config.yaml
method: "mae"
mask_ratio: 0.75
encoder_norm: "layernorm"
encoder_activation: "star_relu"
encoder_mlp_ratio: 2
encoder_head_dim: 16
residual_init: "none"
lr: 0.0017
adamw_lr_other_params: 0.0013
epochs: 28.1
Rows from block 5 of the encoder, named by matrix and row number. Rows with one number belong to one attention dimension. Each number is 500 + 25 x the weight over its row's rms, rounded and kept within 0 to 999. All counts start at 0. Numbers have three digits each. After the name is the row's rms in percent of the matrix's.
# q: attention query (encoder.blocks.5.attn.q.weight, 192x192), inputs 0-191
# k: attention key (encoder.blocks.5.attn.k.weight, 192x192), inputs 0-191
q.119 107:520503507509467463540455529536484548534523479523514457510477494484494533542474476483536506493518498521484528501486484523497481515508502529538491511515508518471490439487513516491482482514504533497519495518504449505470474499510480535471515503506527493482477509530517497488475500541521496487506438464506477475468527509544502498518482511523533508483470524475546540467511503477483518511505480470526501507490433462531475495520481470519476495502522508512499467465447501492529519485500521542560509480445460490508493520487527472450485517520521485502491493497461539468488542553546513480
k.119 106:527512473512497514462521538511467519539523496539492533492559464527488515492542465499510521509542497445470482530497497504523485513507506474464525443492515518506487478544500486522501480489483487523510515511473503485455499486509485480518488496507542502531454487507431514481462504503483537491493453464496493510564500491511520446521512552484516481461525511500501513504484539444484538507499502513512505515501518502494527509488466527494486511505439491500509488524485504480514469490509473458503497495453538492531488515473516506501499451515486488531510461552472483500538554528463501535
q.120 094:541533536503512515521519526517543520526493527505456505480549488471470489525484468552513534547503528489479482468470494493513512487480464487466491498495469507451522506452508502518522529473445490469514522459489477553485525486507522465507504509475483462471484476516463527500467496472510497505456479547489498522501488464481524511488496510458490486512514501516503505458452545520501519517504525472489514506512545494479471498495509467523471524489564501525524533521501536510482483519539484469530504490553495537490476478498521492524422499524522527514481531489471488502494512472505485515
k.120 093:473514486475540481537508525514456460469518454492506500521479471520504497541488474503493503517481478533511473491527520514501537508508532532522544503478501489505498490530484445478578475508528512517491465506511487502510520533508500504499485459533540505475537509493542517465478489494493477475518534472505533477461543517488494476526486493518513545507469525540507474494474482497454518534475487527497481529478501454483463487508534471514524497505524548551516519530506425497505521473511457487460502498488476478493518493466475498534485521517491503510480509476514540483492440498523531467
q.121 092:547471501542505478496527526513502525483519522511503519534509515472512508486460479518485498506507484470502476520468512511481484537529494503550463500514516505499515534484505517482524502479459518478505526463508508479516500505478457474495455532535522490496482495513473486494494503485509475497379529526484524509527492477496486476494533491461530476519476516481534442498491492533535536491493520494466531440490534488544506485480454505508495506483531500562500495511533460497482558499476482506512530515539484480503506461514524479480499504522492493488544490502511513500505469545495433509
k.121 085:447534516476506516532480486488479475478488497469494462504490483493548465491490470507527524492466522555496487506530466520545514452515480447499493503500467466526477523520493508477540516490544443494520456510475508481503488522534425466495503486481495493492513518527471519497522480453518530508536517525521456482478530535484495528509513471500521506481484480535493534517498474540470449533486512506520551518503506508510453520515490505469544477500505554522498520494522493512491488503472470499536496497514501437524490521529490515521510500463502503485453532480496515491484470519533534513
q.122 118:479502508478479473453506458479510483512488514541460494464500503493516460527516480476513486489496485515519526508499540540477513485486537522516527499542512480483497482503500527427467462541481520446507485519478506501484507511504499543462529455493470518573490512524533495491509521544475522486531493478497484512512484500519498462502468542511535488483533510488504505442549466494481486476519518504519489482506491515493529482492504512477450541513526456503520535480491546518498489507512496554520484491472496442541491511532468553500512511492490511516481488519463483500515470512542481450
k.122 103:467515469510490482456469511483502473535481491523540467504546498480482501485514501497514481469507500498471475516487537495495521529467503513533555510545528511499475442529519482485505519530547452464494521481486456528527497464521505530505532476501538542509482496512501529545460527479505467476502482538510483533499518508490495512476490484535515430482474491534512472500485502475511495456496477503542475516480570474510545523487467532498517503497478485492484499537523480495522485505486491504475477537488498467491531501434464493499510481503509498501551507503461484543477546503487532493
q.123 116:488490432487505461520491458472510519491488524459459508484497494470534469490515482509530496529502519533520542497450551496514474505539499508492492516505513472538487509490544460521493469505489509469509509556488517505476504519464496514481514455466471515527505451523476506541503555498479508465484523493539501499514502474468499509477439480494513509469466525521532502472498470480476481503522526518494521495490482517504483500452500501496476473451529475515519515528533534485527515501526463532529548485489506488557504503557484526497505557519507496456482513516465463521504479522517497470
k.123 110:477504526511491458473506514484491427502479476489476520522550543492468485544512482506521468496505528501507517504560477497497516512489455519551543540519504492511542507518453504461526467510558510460505492438469490531517496515495485491467479505514503506534495495534502492519527511517501478509517496500527486468470538539490535486493479496509518444481468520517489528465524485508464471450500552485473488509553518504480454499502462494479478511483486497539548488517522522500459508496502515516459498503529534492494492481517508466526518538505482503470477465527494503488506500461493524461
q.124 107:541542522493468509517514569514541486520519524518523504504530496489504505496478543514488499507493519545496489492474471509490432522531509539513483480471507474521506414475461440499548469496499528476552519461500491488491483472500501505494458470496515491516541526503545475474491494482499477486509503522472501498495516474460512553516495520495506507491483458475490523445488468531459501464514510471508467486547535493469499512529493496520499459524516549508516481499505504542510496504519482496465503514509492512448492525514495522525508499494513549491488533512482494515431487484503497494
k.124 098:465520459475497526519491523520525497500450512477483517517542503474507459517483527503486525450511506503493552446464533519448479494478494537509502499518509493434446485479482473484501534478490479478514496516499537502498506504485545492540484496479540492521493537498431494564473515455471503502530490472507486481512513501497508535526505485487473499519517503542527484516511492511510541514516489502535467477477567495501482537480519497512467488500489508490498503442524504494480482507516500517483493565488518513508545482456490505499478521520465478515543516487552504509495484533469465478
q.125 087:536442553514453510535492522472483520520517439546480475526494480534535552468474465544516472525507486485501515529446500559474505484515475495472534538477483522503524496496472515524498511551498496508516551505471497494491499505519484514480520489502501523512476496497452484513485494531506529446512456460484500470495513505493486465508473494508519504505474512517579486537510552457505481526456496476448502519466518517483494479543495487490518479503509505494475476489460501500471525465509501510495483520469512532495486498508514487477492490522487510525491492490479482509547540545502480514
k.125 090:516500487514534526482523546507503504506527501494472466487457498482492500511528505428523524518507477470546453513508479492549508480540516480471507500511493439492523499551530490512471490497488526491512467499525508499498505476493472461510474537523485461497482500520498501517547494508509510497485445500458481544489511525545534466476502503500479491480487507482526507456463506452502497529480473540489515512525471530451484490473483500503485534517496530498527485505481455506528504554516530505513511433465556467511493496457536513458504500503530468535476498514512512499496539510472493543